config.toml
conditioning = "class"
weight_standardization = true
pixel_unshuffle = 2
batch_size = 128
Rows from block 7, named by matrix and row number. Rows with one number belong to one channel. Each number is 128 + 24 x the weight over its row's rms, rounded and kept within 0 to 255. All counts start at 0. Numbers have three digits each. After the name is the row's rms in percent of the matrix's.
# convs0: first 3x3 conv (model.mid.2.convs.0.weight, 256x256x3x3, standardized in use), inputs 153-161, a 3x3 kernel for each
# convs1: second 3x3 conv (model.mid.2.convs.1.weight, 256x256x3x3, standardized in use, transposed), outputs 153-161, a 3x3 kernel for each
convs0.117 100:086080139148146157150121150154169136115130154106130125118114146129090110132070157127115139135107151108126138126114142123115121135113092138110130123144164145157132130124100111100141086092127118183138150144130134158141140135115092105122186098106
convs1.117 122:112132095090082181087138166127084136138135137145119134148096100130145149135124144145130172114153132098118121146119149156125121122115141152128154138148113145147141112124132144121118127116117074051137143126118139096075126153123143139143145140129
convs0.118 107:116133112092177136129099118127131084134131116159132142183171131151142135129150169164150084127144139118128158099079156180123135124145154129123096136154107173065133096111117133162120145133107107106134153120118141142145153144121146152136132152137
convs1.118 111:136099153133096116096155127116153130150148114109114129149104129137166115134139103151121113134152127126147113106114092136139101129140131163157152084149140107132126123132128138131130135134127116091094139127156188129117127116138130121111123125126
convs0.119 118:156110125157122166116134102148143049142174184060175127101150124131146150122118142156144178147121120129151124155118130147167136151117119162091165117111132130099104135123129132119144117143105128176144112126176152104135118081138111124094156184121
convs1.119 139:145108127132145141174130124125111127155122104179108130125111123148113144127120143150151138100067110098121167130154164138096153115091145121148120153147154139116080144129105110111122135123146083162125086126144102132161125129128102128125122146119
convs0.120 053:130118087137165103146162125150101091077092106119141129127151146146121106134112149111092169122160154102169127146120109100114152104120165137122104165148134172096114139117128136118121131131119127137117154115118147100150114100121132100132126102135
convs1.120 118:168161058163107118140140123131152139102121120087151161148118128065119107059110140119155113112079072133108095150109153131107134152077114162136124101096127145119104136124119116130129124113140107101139107087129174131110126148117128135133143149147
convs0.121 095:110142157089131140084116110148103121138153108095123136121141107153115132126121119118101137129130162117105163102115156137139139162124110149149112147144137107088162149125090136134120133155103142134078145123112156170158123157136104123107087080154
convs1.121 051:096130110124123117102142154134145138117128109127147129133137132130124128130133124134124148102017144153110148139131134150121127126136130114124138117136121123136150120124122126122126121123119141147134208199162155159136141133140139132132135133137
convs0.122 087:099118134123130167102095162114121125123083153119154110143130141146152116146097134133109132107059181153157124160139124138132098114130131115121129159115130134148142120137087125130133135120159124179131146112176162128140144126149132110126145100119
convs1.122 053:099118121122134138106127118134135127130138149130107112127121128127121125140133126123089182109166137098117135130116132138114127129137138122145120144156153140127137127128128123122126121123122153163177108123153133143101135135140128129137136127139
convs0.123 077:083137097119135118103129105110124137129026163087107123117136130132143132149109122133178104107159149123207097158121150098096120148136128140136125165117133167101117120137115114114126122151123167146127154120126116148115102157125142129138137097123
convs1.123 133:135124102142082104101170132131090133135157097138146146145133167157065132163048120123111126133132143136135100112172151128085108140124074129094128140100136135129087124134142124101135125096132132122117135118141139142160129126137123123109132150121
convs0.124 095:127126109129116107143160136117159099115114113115110126126143117143124112145154151099161170135189101155098092127075127135105156113144126109144161130138131166116138101091108124188135127120095118129062157125157126151124111110127098152110141161120
convs1.124 049:126152136121112105130140122143159148141142111145147142130137127137125124137136134148114146138134148129114156132129143131138137129136137118125144117110103139107114126127127127126125125127124170114115176100115197140170131132140128132135135130142
convs0.125 092:134106139151127154166087131160141112100174101102092110115125106129077156116134094108140164112129120180118105109132125133088131147140101117084158114119152157100141143121152124128141139144136113146128096165162142114133135113138111130138133124139
convs1.125 062:141122136110135152113109127134133124129142122138121100134134126129130121128123126118139056162102108110101182141131130131119121135128131136118120122123125093150135125127126127125126125123122127092115099087161141135149135128127133135126132131129
convs0.126 098:120104128113149113131091163085117115147140097127179150112098112122120176130141133153145134145106134109137112126131114136137114104121139145135152122112128115130085113137114113139092148179153161112122114131124131130079115188146177162122146095105
convs1.126 067:149127131135175216129130154098111136119138162122132138131131138115114129135134136118146144059152123136155121145117119108132132098122136117095132132123132121120084129133127133129131126129124113077156148044043176170089131126136130121132124129130
convs0.127 086:119133092139144128166115165141076151146070090134168098143081127125112115118140127122077086117092140146171146102105169143140104117099116146126145136121118151135179130158123117114092150141122128119108159117139136144147153127125163115094144128130
convs1.127 051:128145105124128125135132129099134130121108128121114116124129129134123125133131128106135132120119144115135137133130135133126134135131137107144116116135103147119135124126124124124124121121122107073175175160212138068161139134136128133141138140138
convs0.128 083:111116125114152130154134151123124151139143123145110152158113106134122131147125092120123118095155155101121152109111198143117145140103103117140097134071112101121104137120095086147146145142150145142112132111124150113139119091146097141055123128143
convs1.128 073:113114111088134115140133136168164096105116112123124116114103127078099101113081084157180122102137119123117177121094148114119123136109128140150137133105127159091111123117128126116129134127134136136126139160138153155109134129121131126126134126136
convs0.129 089:107163105151091155164122092144075129154132108104141131098141143118105174125132110098089141136156066117151102142106116142181160145109143129104152098135083137141141158091131102119127156115160147119157149157143085128161120102116107105127097119151
convs1.129 049:118155134132147129110128110130141166162138108137093111129130127131118131131121128171155171163143131148117145133124134126123132130126123140119115126121123143141106124126126127125126124123120101062090124093091187112138142137132133135130134133129
convs0.130 109:095102123081120126129138106164108115099108121133131111121090120145129129086141119143129126129106139135163140144094106131139167142097138126110157141095154152129104104119127150107104098136148132105131123155096127136119155116133111120160163105125
convs1.130 112:128173119101149118109155139126163144121127120144129107125116101129131108107159094100164129154089140155133137136140116156133150101127092114130122146100122115065129133115138127129127130129127127098124127117060136138101122109129112127120140137113
convs0.131 096:141118141127203138108122152133167110156143143140136132117116137112102165125129121129156125124134178132137148142095141114149106135113109141126151153081093122136164100150123100133109111123126151110153140122148131112183115102119112163163150151160
convs1.131 057:124154124107153120122114106117123102108124127123125122130119125134125129126133128105163176117117094089123087132126134129123121120121128115135149106115151132130131127128128125125124124125122155174105141175057186180133125130125128120127134125129
convs0.132 102:133144107152101105126092124119147139099173139158160121123138112118171083176170149136139161161156108125107077099140114111129139127120135140156112107149142160158145133128121097128140098115146130116138133147115114181105131146148092155178081106134
convs1.132 069:094099098110139104115109127135112098165111140118135148128120129127123135125140127109171139153113086125122080124098108124118124113121145109119073090129096109116119126128125130132127120125124115131155143117134106133116144142131129138135129137133
convs0.133 090:103145101105128151106169092170111131088141111148174112103094130120095140123131146110088156139086106137133144127132139105162101110127152142055141176127112119124137141142145153143109087128171110077110103091164153146084119172160132119126135141137
convs1.133 057:126195113113161148119159146100105100110137126128116081132125126133125128133123127105169052175133208146134165119121124119119132130131123139130156132130129109121139124128128126125128124122125108126099047086174097107170131129127127133124132132125
convs0.134 097:106119098159100113141161146163063113119135113098137090121147160143151153117175134132061125151129112145159165154100123143157116131138143089126129096141131147149084098161134138156134128118144092137117122170111147110148117127169121149141124114127
convs1.134 150:173112101130125151155127139116117184166126126134166081121132141138116085153119116101100170094109148171187124084142120141128148127067145150175122164119113130126145146116100120138132129117136150090119114104128174125111158105101128120108131129119
convs0.135 111:179157098096103117090125105128146160147134147108140143122139105078191138134105110147149124114120127146145131107122171091128152136136117146135088110157127094110108090150111157162136140108163116131124109154149151109087135143115148165115156096093
convs1.135 072:127128156123116105165086082120108112141100138110104114122104122124116127129135128131124168172170121100134131124124128107117132128142128112160144118151140124145115126129126121130130124127126130105081101181147129126113126126124123122130134137130
convs0.136 101:145099081129105147131154174141140169106152142157127110140136135151132080070120134154100109093127133124099136146149160096139153133144121114134118146114120127089135124114148125134085158101139158157155127140119155108112146151114107133123147121142
convs1.136 054:105121117134119116107120112108127120148140120120137112129132135129118133128122126108205129056083107106138104134123129121119131134130132122139121162128137134129154126125125127125128126125123096166192148124110170178103136125134142125134139133137
convs0.137 111:171115096153076121132128138164116123154114079144161136113148129121180105137102109133091153145127084132137081096125132140160178112139148128103077141132138123140140144139156099141130116094109145139153118135095109136128138118099100121080133119127
convs1.137 079:154147156100053102117157146112099106113120114150125097125088114135129127134118110096130088144120170115130090139121131107113128112105159153148120102110111164148136125122122123126128131126128147146090137142137188144166127125135120130141121123132
convs0.138 114:137084119158155117130135162102155105118123162106122114131081133124131121152091107124144085118106144148115161128119085128094124165149118103134115128103171143119115088108136113157178134120114129104153147102140098127141133105129150133118105099141
convs1.138 066:120135099167138188109138164126149144139146141145126139125126142129120123147133128105167182093113124108110162130125148133123137154129143142133111137147134088103143126131126127126127125129124105149157164101128183088133123127135133142133126139138
convs0.139 096:120168120098121107113086127113160142129157138128108096118130115144148119151131112127114126137154133144115096177150098140147112089131132194091128121126152147119101122138093098136142137116134143135115087170096128140113132162172140104081152143112
convs1.139 061:118119107126125138135113100124118108140127161133168142121126135124124128136131118138140153124116114099099147132120139126118138146128130105103117114114152122153125126127126129125127126128127148184128122049109121152050123129132140143146143134144
convs0.140 112:147121121094173126121153142094140106128149090100118136121131145102131183139067137093147157123129115126075134171113096125134142134185106147166152100162106079095129080118130122160108160115096092149125148179139133160196112100106123150104163170121
convs1.140 077:108161124090142122091093145145120118132105137129113134129119145125105131139121124149133146127127149117179143117133148120125124123119126142112116129116142143098148125121124125128130123121126129110145142114124133173106127130118132125117130133134
convs0.141 067:135140141154191154081142096121094122132129106104091143120134153147161137126135138151124141158100144115145166121091134109118139141110125132129160147180143123155123131140100144137107113117098143189152147173134120119131134118126158134093136122091
convs1.141 084:137114097143133169115147094104067056073128130087131173134137103117134139128145156191130116136165144110142122136114099127118082140088148158143121129107147139159130124112121125121112127105117151115138122103131068109086132129116133138137130136132
convs0.142 053:117143103127122146180159152116143122094128099115133135116111153121138148137113133173070100137166139101154121105133128159154173112119170126164095129137114119170105120119121120130139131123126108120137106088108123127117127112122109103115117098128
convs1.142 136:125123123107137141135104170092166143139110153134081079112114124112144093135148088146085145056151089127143082140098117095138147141111160166066123095109107136139154124141155113123116112156147120140099073092085163161106140101103145128181100141136
convs0.143 119:153122120113110100142130137137109173118155148125146078143171113100098115159096135116143128138173108125126129170114116091145083133138161162156112119188137176145111104159140160118131126149126118161128143178093090116149116128120128152110075107126
convs1.143 074:100134156137161123152158175115168154142130129113142133121126128135121124130155132131149097145105131185112096141128125136129127122128133170132119141114160138107130123130127128128123122130128209163163129093138159108126133125135125136144138139145
convs0.144 094:097151148165126173152141103119167150118155114108147158101157077076121114197141175168127147105102133143139093119124143109144129136114113150116140109114128116112126148154117115138126149116102147063124096109115150194119155095139145116133126113125
convs1.144 069:153121125128115138133101173142110134114128108141138147115116113133122118150122117135159073113125125100167168112124124128124127142125150122103097111140144134133116133126128121126123125127126133094098146142158191164163126144132131128140148141128
convs0.145 133:127098133135171091118164114161145099136121142138117170179127109144062134119144146116111134093114155140169115105110138122110201102112147140149133089147131145102131081139118143090138124107122126113120151147131137128165158106143079152103134113132
convs1.145 160:126088141123117118147162155152145132115152132118096175132149157117144123128121149125098158169125107076157160135114156140122114138137125127114122125130139134117107124132134132152133130134125128113152107098175130160076126142142115116125134137106
convs0.146 131:140128126128182121158123125146106141118127098127109142149139121111131117107126119142113117162106165119103111186031119109138123095124148144125137125194128160136113150156123123197140182109126127105105124139191140138130150113100101167136107129137
convs1.146 162:102185087148104109119145104132102110120161130132108149122132112129128151100139165122123124127115077071211148112109119132121137090112120166126083178145116195166100122149119124106121149143131133129126150104103120109106133114135102109150135131153
convs0.147 091:090173109135109075184145106149146114127145170113134127147133169140110080114096108114149102147122135149163172151145136153113102127115123092108135121168122079091155137125098144108152110129133124116134090150135102119132115122111120139120121149139
convs1.147 059:132090166159085151119053109136141124116135129121127099126116124125131126133124119090076093172159158137058176123116126115132112129131142136134143146117146148119124127129125128127131126121120042106123095117141111119119129139132122124122132141129
convs0.148 054:126176159125127158135121116133111139092086135119146105139142128092123098097133096124119131151164128136136129142145144140145146140125115160149140099171149110126116151154121133146150125143145113167146124119111143132133135139111108123111116096115
convs1.148 085:121105077179137114131149129104060087102080137134141149129102145094123113149141145121121167152131145119118135118098128125100117124115155138142183101150134138163145129137139133135129133128128124116176108128118162119108132131115138121114128126123
convs0.149 086:110108120148115127127127132151121119132128146142112127113113096120141102141129117125134121139094125129105101133114153130186084134176129110158109121159139135132109062139125116152140105134104139127078127144131147177126117128163126120140120119142
convs1.149 049:112138128125123117130120111147154149141131142137121130133131129134122127128127129163138137143115153079113117138128131139122141126132135140123117108128127134132127124125124126122123125123122107148156116136138135088118143127126134136128132138139
convs0.150 103:134127087109130137177108134112118153138102146111125164142133143118130149112142141139131132129136134083134129117125107153139116081143112098114145145156125114167141113128151113167120149153127164127129127164115128070119130178148094117150113134168
convs1.150 135:093153105157160132119145120102166113139130116111139150103119174092140134101136146171143123144172135126127166104121113129138153149139148163138114115103119163157164123142118137157149115125114161193116130120139128117124117086138096114163094113113
convs0.151 094:124114134129108109122154125120137125132109102139144113105119178171103123098092192118107120095106119097124140147164127122102153131138100142130162123124116141150093103109117111083162151107150140090167120172120140109178125132132123112154139109114
convs1.151 066:157105132128148150145105129131131103122125146135111126129126132121118120131128123115115186145107093134107111140131130123120111131147121158138129129139146138129130123125127129128126125124124146148082119063138172111148147144135132133123124123125
convs0.152 086:165115112151144118103140120148121127114145158103129158109114129146139118109160124138090119119192133129141118167116130090155125138086164109117116124131103134176134109085111124148114132130147106090129160130139100127129153079060117163102122145126
convs1.152 044:131110139112113104113123125117180126123128109095106114128138133134112126136126134151086110124109134128166172136114124137120125130125125118132129104127136123120130124126122127124121120121122183154192073152153176122132141141138127141144136127134
convs0.153 112:146140103131108177123142123189125114098138117149141092136137162097157130136050163170166149090124100120173160082128164104129170154116129128136089116124132100119142069145140120126128118090178171119135134142065136084139118084145097125125132132136
convs1.153 140:137077123121132132206055098179121102120108145171129080135153121124117140120120100096150098104171139088130056146112102112144099116140120148105101131128145142109159133131140109139134110128126092112143163118091124116126107142130125112113127155111
convs0.154 092:113137135179108090119110135136111157084084109159090111125119141125096156143121123127124072122103131113134126089124126144130169138113123148114155171086141144125137151131145148088146157172134113108131120126154118166163106155115109116165124160158
convs1.154 064:131132103117117110135167146101140128137120091107149104131128131122138125122142130180180129133129092112116150097124090127126131126134124125134127142137133119136145127129133129122127127122121149139147108140162121144171142126143144125130132121128
convs0.155 095:138123117150127144158100142142133140123136159143135131147137100097105158147087141130130070143099136087127133123127166131101147150145155142134097164105144144110123150165160158107114091077135088136179143119104132122129113159105148115133151116150
convs1.155 060:108168143122113148133127146144135173087114144106108126125117134123131119130108124120142146109148079153162143116112131103097121119101111114117114132129124160149139132134137127135133133127128101116094152111076164091151111125122109110132133129121
convs0.156 097:110182135110071146151151104176120082165112083146128178161127134140154151154059159176147152124171077125127151137128184175139144147125130121121127140122159092134139154123130094141151098112121126133158081116131171161129131135127118104111142138105
convs1.156 061:113114115117156145084118105120159101143125138118126102135133123115124128126128120124162154123134069049133161130134130115106121120122121100143140119135150109130129126132126127130133128127125105102110135106183156123178135141146131128131125129131
convs0.157 082:131104125115129098164139135143135128141123140134073124130130142103166122162122122134129131117133104138118143136115099124169170095151124170132086122155152107092168073153099129085156176130118094148091144122122144113128107108099096178187137138141
convs1.157 070:130110130106135123080148131150135116116083130141150147119097154096121080114084087133077123113106123105175134126132150121136148127120130154140138120115111133123122124119127128123131123126128091114105137109129133123109120137130113134126140141144
convs0.158 105:136145145113161078159115136113149120093117175165185146119115149127141094144141116122112156157079177131117113087128140089090079130099189165120154134130112121103129122128136134099069152145092126128135146134113129129124153091111121126121119106144
convs1.158 066:159134096114114119148103148128131147127139135145130146126129129128123119137124129144109149195122094146190101129113125125127125115115125109119086129149091153119126122130129128128126125126126090133096159155124138126130132133123127132125131119127
convs0.159 092:122167115129113145120150176125121173118124135139148129157142107121137103099178095132104159123129125143118108138132095097132146127099177140111140149178178116106141141150113091119169148155146116145075107171123083123148116130134125132154089128102
convs1.159 052:129147112129154137117119120114135138113117151123134149131128127128119129128130128122182137162160171146145151136124127125120134126129130118106138110113126099127127124126123127125125123122121150104042108117090132097117133130131126130130134139135
convs0.160 101:146107094149123096123088120131150139126115108120111093141134112134135078094124144133130068159109151102157143127101106108137157152110145103125156185124124138147150117116119145141146131144134113124136124147148109128162113131131131124146143134122
convs1.160 070:142168135105108125155124128119129141137110115159117113125110138131117129140115126134135116155159138087070102124113130130127128128128130161127139164133162161123133124117119125121123124120118143140143129183127117173080141130137143131132130133134
convs0.161 071:147110071163145115124138158122138120109111144137164113119149140150107103076102113182143179093135113177163115138133118130157130124113123134147134122122113111140125142136145141126139143120143120146123121128134145153187124154140163146146161128130
convs1.161 071:155072110108172109094194168146119097119126138108175155130118136133129162153093111125173219111144157136172152107135165122117158111128116126130129105123126136102117118112115128124123131124121123147154071176109144113115146141144130118139135134150
convs0.162 104:123116088121102083134156165113154183079132111120121119116095149146140121137110114145158121132140127171071088120129098155143134127104106150110155156150128160156127145141151114119130130160142114114120113118157152137114123151113127154141136123137
convs1.162 121:105112111174087100079099170097104151122124121121106128129134131122151143128117119114138100123131129093175130117118114151124111135113149115123117127161139138126119123124129113112120115122116120159126102166132095098167143134137143118121137126140
convs0.163 101:109109156153086135152090055128104174132126146105069156117147086108140135147140103128105135097095142153146099159102131101114114127139149133106132163104137117143189101081151131106105137147136112155128113132107112125165141125126126106138127097145
convs1.163 103:150125112216132101058180153149167102084154132108140156109116163106131143105142168138099138067169124089146097121132139105139132138121103158139165130092078098113144120115121129129130125125119124175087117160157172158126134150128141144139122123122
convs0.164 077:150162140158107162118114110181127098067149110133114125151109162146096128147172118121150123109132147137127124108123141119099063107099127124138120079140094156155142127131151110114156129112128133098130108117098120117103151144117127117128099133117
convs1.164 066:150165072122153097144153107116110134101098127140133138126095148118123146144143145108112100095117078137021049123115157126142164134109170142162138134120136135124145122125128119126125122122128172098156099107076141115089134126129132144136129155145
convs0.165 085:099147084143144171145142150117140128140130113089145144132137134135113079128114116163167128091060107150147148132139167143128155136066120161157114078125108162168150156136092142102151094129122159099086086098097137153134120106100105119103139117141
convs1.165 069:140109155094112118172114120095130097114091114118109120118115129119120135120113135157122159120131145137181143155124136130116134127122121119103136106120107128130134132131126127124126127128123040134121113157177129097139145138140139138133134137128
convs0.166 111:120130175118132108096130140126118109123108121132096111158122107106125129089095145136119084134185144143155104170129156118142069149135107143137133132092137129143121106135141120124123129135115107141169150125120096145097112088170166123125127133167
convs1.166 109:133078117106127099125161144119156131126145117144152135151103112152131130131118102117072121074087154169114109131098131133141149127104127122148125095135137138134144128135134125134126143132136104120096110122141093043156121116128140133109134133131
convs0.167 105:137132110128112112154139148150117122169163172152128098140137141136106144175104145133119103145097102134083167179103160166098099140113135168132133089146092141049141116126125147121135132108117101142122120144122160152123128109113135120140129125136
convs1.167 133:185106128147141125164139146083106125110108095123148147126115134136129119137123138108064149165171174103105106104143147135153101072112152126122106143105167133155125135139132131131132134130114183179140117081106137092108144133149126121114123129138
convs0.168 094:185081106122068121153117132122138119122101135097078145145129156099106142120113105155101109134109162117108138110105163090095131129095133107109143090133150128157107133122108118122122097135136141127126130137126095082138162137136161137154159161084
convs1.168 071:131136153129125119099150115148153149141164138107141143130130129135131133136132131141089126092152120099183098134135137134126141138143133101106141126162155141140157127130127132134123127125120108117085106102143135084125134134135127127136138130140
convs0.169 081:144141128123128130114121110131136159116116138119158124115133151109106165149113114124148122122131096122162142113144095153154167108135128164131105121135124149151127118132118133107121106130125100080129112128132125152138104121121125166149116140142
convs1.169 107:080095145118162083113145122154128109162146152101085143125109117129123116134137156182156160111148072157126144098095136134127130144117099128133151156124114124111084116119132129126143117109123098072091127150152123101146137137150137122131120117115
convs0.170 082:173166143114104107129116137133086095134147111161135158126105094099080117100135113111122128124116168109104137109087125125058109126103116112054138133166117116127119118128125098123135117107149106132172118128117121136076150152150130116104146135111
convs1.170 056:105150159126135141172160124118138118145131163140122129137134139142129128126123128080097120087131124149153156130127129138132128119124125109147127132147145101131133125128125125124125128126123198167148125156105104144118139126134139139137135128131
convs0.171 125:156168136116114134129126104141113084153128116133137130130137143143146095141090151149145087084135165119123079129092183124139079128117125156086151131103174094168115133123142132140161147167131137114131112141153131129106141150161140114076122129125
convs1.171 192:118015143112115131125168105201078129102157127104188110157105124141151116144162122182128129152129135113120125149163115105159121116133124102110136083140109120129142112121127120142129117144120081179122102120118162112122160119131129151128122130121
convs0.172 082:118087120098119129113201144131110120115168145174119122106142141134127127116149128150098144092158142086050124119137107144102154118142109130099096162113116121109090131121135117110102157160132117128140139134143123144109134110114132103156134140126
convs1.172 045:127129104130124110130118116137159138153131119126119129135137131133123128130131132111135108118130140126124136144138135136127134134132130113124114125133126112148164123123121125122122122121120085126131163169117122186109142141142129138132138135137
convs0.173 128:121123109168137110133164106133150127154129093142116114143123120169091101148158147157156130116118138117133091134087119145125128119147149137119099099107078135164139107144129129131125143103108115123142152144159139164128182158097106113136155115108
convs1.173 164:146124092127118134112117161111143165107133184132152148136133151113114136121121128124122128100113116133155168154121142121135129143151119120125127113123079127111119151138131138116122134138132158153191102118116125152120144153128106127133098114108
convs0.174 123:151163197092125153159130141150134125113155149153115082122127122130120158091113101120125118169120102120090124118127129107128075136113144125176143094168151103083114133098134114132125156148134119106125095131147111167121154143069137122120097101133
convs1.174 155:133122108182108126073120198124097155117134189093076119143132144136117123130089106137138147156081096171127117144104120096149108118141150156111149111114109094114100136118127137135135122125122148137149142127112134120092161160145142120109097125120
convs0.175 082:114157183115163112175147095151075117144116147134131119133141145154118164148099138099110143137097184136116048159145129111143098141116098124163129089163135108149103119133128153109091147147114079112140098130140114108145138134115166099112139108156
convs1.175 051:131146130149125120134131127124133132149127128135124143131134132133125129134134131086124156158151159132138133137132135131128136134137136124115141122144187129147130125125124125125124123123120111163140153115145074161173131134132128131133132135139
convs0.176 105:095142159124140099127119150114075084118128090164128189129099120141106136141120121162098100150137137138128138172156112146134164136116097101118123165138121109128156107135125121136111124155140097112135101143140105119107149130100112167124146097142
convs1.176 140:149117114177160102070134168138128099161113105095138157167134118125088100132126131092130142104104107126164096158125113142123107114117094115139114124106075130118160127129143147133124115113125127155135118134125094101168120126133147114144090077110
convs0.177 107:097069151107101089161142084130164136127082081093103136119103135108127094126158136139114103107137098104097119174150116115135104111111099108152077112118124109163074145140118125139129102145143124132122132077106155133074117099137136184126119150126
convs1.177 114:111085122142157133138147132114140159159136155103111182130150130102136146129170118109179116126126131102124131115115167156155138157136102112135129121117145136159131123133126127144118123128128114125120138150084146087075123102125115122111121135107
convs0.178 109:153125142147153145155136124144145119087124146112113103133107120117117130136160100100139140186084146107152148088142154118112140129141123115137105120152143129117100144123135144096096146131140117128133088170120137099092120122112140129159144109123
convs1.178 131:160095112124118135058098159157140133096131133156112110159160115135123119133116141113156163168131094141109117154148154115111108118146146115148123143130058160122130141140140123126128127141138153110133128093133139141124143134137134116123115122121
convs0.179 102:160162145153129146154117174140098121095135138127159134104128168121132138143128114154139159104097117100116108072138160152115133111107088164140154095176114157108121127155160141138163112142146111171129102150116133155148119137172103137122124118113
convs1.179 130:112169102124107136122155141119112105143126164130091106124138119109133124097125093104158135077099118157103130094110100127104133126109109120115139122106102121154153108126137113119126118129149157098119122131126153132104134114115133123142116119134
convs0.180 115:150132125137126164152080157128127135078193090127116119132097129103112133165126150106177097146106122144093108125109113147102120158187143120153140115151138110149105109141092128120118154160121119109127104068139150157107132121105086144107129161105
convs1.180 081:107179100125167084080098083159131130154136130144124122131134144112122131136134141128172138117101151126122145147117153106121149130153129129097151113096150106129118124126129129128121134127130127150152166135115058148162126132128128127135130124142
convs0.181 099:107131123139117138143119175153131135105074103128122104128151127161126112132101145118136113094096111191117146097140094134118131158148109130145114104130108122160108129149102126121119124088122106137141119140106141144122147160169168126094129121157
convs1.181 131:152183137062102159085113130134150165100154094117181175145148150104126094150115126110089084118183177157134091130115171139148085142110107119089124128132150101088101136130130114133138117115134112159130154108152133080127136146140123116125123125122
convs0.182 087:180136151116145149158131130118134188110153117108101132147122091150120113118121127121128098124147120140146110123139136119118131115113123129128101105109137152139136150111132115095109129097109092125146107179136136125127149151176143161136128121128
convs1.182 075:117164132129122146091082110110149140128154184161128156137152144135087127135131138085121165120126107145202176129115121142124115155169150150141136102114139121137124130122132127116126132120133121119078132129088185153171135135130142123142142135128
convs0.183 111:111100129108145126099143118064125112130139155185187090150149110103169110152158120125068164142119128139138136118200117125130129151115136120130138157123154095173090145086126137128112114114128084103148184100112153119100189093135142112125093091127
convs1.183 144:106212222104116081113127176104122147121106111154127139143057132144150118128131156144094125114099111135134141120097143133153122119120088129128125122121102118136117128098135124125143127143127136091149104183113119121068132120127139122134136123119
convs0.184 085:114120110121107123118098153153161108096133117151107117133127113149123136111142126130088094133175081122085129113102110117092100156127139126121152144107101160129175129095113126116122114112154148102169163099166148081105143126143114099130097139135
convs1.184 058:122146104131079081137117083126116116129113118156119108128124124129119131128122127090147099163149125168127143143121136126119128135121131122143143136167133121143121126125125128126124124122124157136149135114078104124115139137130131127129132129136
convs0.185 080:099143173066133164155136133123129127128151086115106105083102130148103149154132144128112128122111085146160155111148136135092085143122145146137129115151122130136128129143133124140127119101111093113129130139123145122138118102094121125140151148153
convs1.185 055:106124122152123105157148120131133109157154103164137095139129135133122123139134124200120137119086123040011086138116139143111126138132133142146150113123142112103154124126124123122125123125123176191126184129191164133112140138141148141133138129130
convs0.186 108:118120136118117139137122092163159149089110097124122124098093128145150127152113136125120156110134106174159116144127133167099084129165115117148125120138134147106091127119131107133139128134104125095115175096135139166124101108094114133140140133138
convs1.186 142:142117108153113151077124179094103129197173113167122103130146115134139109167130113184102106107163162127116149095128137135131190130110149152107149084120074134119123128150140111125120126128117138135103132142152110133144129147133115117114125130133
convs0.187 093:085162132088100139139047059135101171109153138127101097134104138103137122126116112114159130114120108160148098142108127182106135203123136113152143140112108125130161125119151127119146134130120135086122155141148155163120102127121146162132131134163
convs1.187 140:127109135128107173111190146146103092141129168115116157142162099134130067128115113163128099139115131151143093119118149120076097144099118165126111133112134128153108118122142124122122122123137128121118146140142109130149142137117141127097143137119
convs0.188 117:144145142099086169210118138160179210133167159141090081150090135163109119132114161096123096126131130139134112144162112120097096160124140143116114105130108121145128155149132131160129140140100129124094122112100126089120118141160116139160175155161
convs1.188 161:064107112116127140157165083144125135127089106117173094142135125150122131089137165142148143080138130139131129152151153163135156132129124121118106122140158159131113137147132133136126131138139120132101108142163125124108127120121114108117099110130
convs0.189 108:112079140106109146167109136122126126088108155192115123141100129086114121107098136169128107125104117145101092097130118167134099117123150149166076076138096138147164123119123140126112140131113179176096152115126186156162131094142151107101097132140
convs1.189 124:156130085135161183121108138078132167118137119114081123103135152134086123143087113063133139137124087161098101142147152095111116132097133106121129113108145144119127145143122130127126143114124128155162165114137119123140132118143111146135139142122
convs0.190 118:127122122131106125168103110131132137089100131153164112126107121143147062152118103127148131151149137143131134118109178132095081176136155103093116116175146158104174116159132088149100149107115158172056150116107145110116129140114145141133138129124
convs1.190 085:150152116127070127098120146125123137124115098120157145125125109153126146145146139157164109103087121121137134114119134129147124137141146107152109129142128098132155126127123125126124119117126106154153104149157142123154141131143116117130132140149
convs0.191 117:134089087165132081125087128073123141132147143125141122139100097128132102198101150105123141124102151134126110149105176103099146123144117120119146146133152114103110153136135106119131083129143133131124116153182078098126114123134128107113144152119
convs1.191 136:127156144088143141118117086159136124101153122131131113129150125118122126101119148129177153116107152106149124120108127098152165115175130127114130157117116170155161133128124112133130139131131092111140140163122155135136132136128113142149122131128
convs0.192 083:130123104150143108169170106111103123140153154108173149142108141113151145111129126111147160128122130139178149132135169125138126113130131117113123145111148111136128144102097088149132141125121138152116119157130176154106124132080084143159138147161
convs1.192 049:091102143123124130129137141110126146131120156148137142134127140124120130143131126142158129147113142102132169140120134152126130132125148155127142141132133154114146122121125123121124120122122062146123140155149096154172136141133129134125129138137
convs0.193 079:159127125142143161176126115095131128136103142120119123138126109165093136137128130145138091162122117153130108160203133166164161116103150163145109140154116091142182126147118109136137122132147130105167138143110099122118143121146152120091125125122
convs1.193 113:105111136149170171101136130151122131118123139146123176155144139123136145146145168152122125149158142169083136141134166095125132151165146123141128146138109139152109132110131125124121105116134137156139128142177097112113151162133155150135115133115
convs0.194 115:124106101123156147120125123132155128164174114157135140116124160133146142166118117165122124119096159108177090117143129085124128110128107129138167123088130124144119120103122149141137169141121126121144123084136129140124122132125154126145136114115
convs1.194 165:087114111155117136164158153141180117110120082110088108137094121131127105121107138128148189078094057079155082123114124119130128169152127116127113153149145141146135132128118129112122134139135132154157123107133066118121107145127127109084122106108
convs0.195 098:156167097128115132125112103108151151135117135088127148113164084147109132137104155125130133093129169159155131153143132115158130069098162084128146110115134112152104148112130188156113166117102151127107144164154101100139119132121128061093095126103
convs1.195 063:126105120148130140141114129107109123131157144157102127121139127130133135129135127110125137101113122077149124130123120134118129135138128131125128162110130124092085127132127129128131129121122182109129112161103165109089128132128132131123134132132
convs0.196 095:148104133100129141128122129111151128140130135133139161123129082139117139145124125129125110084128119134099187141141149119126125132156137119118123134177116125117116154167163124126100140121165118122125189116123153124124171117132117155101162141084
convs1.196 062:140130101141098107148120101112143124126143146134134124131124127134123128136129131119172093144140109131105152136123121137115125134130129105107122121133119128106141128127127126124122124123124153129167090170071038132170132125134137129137136131129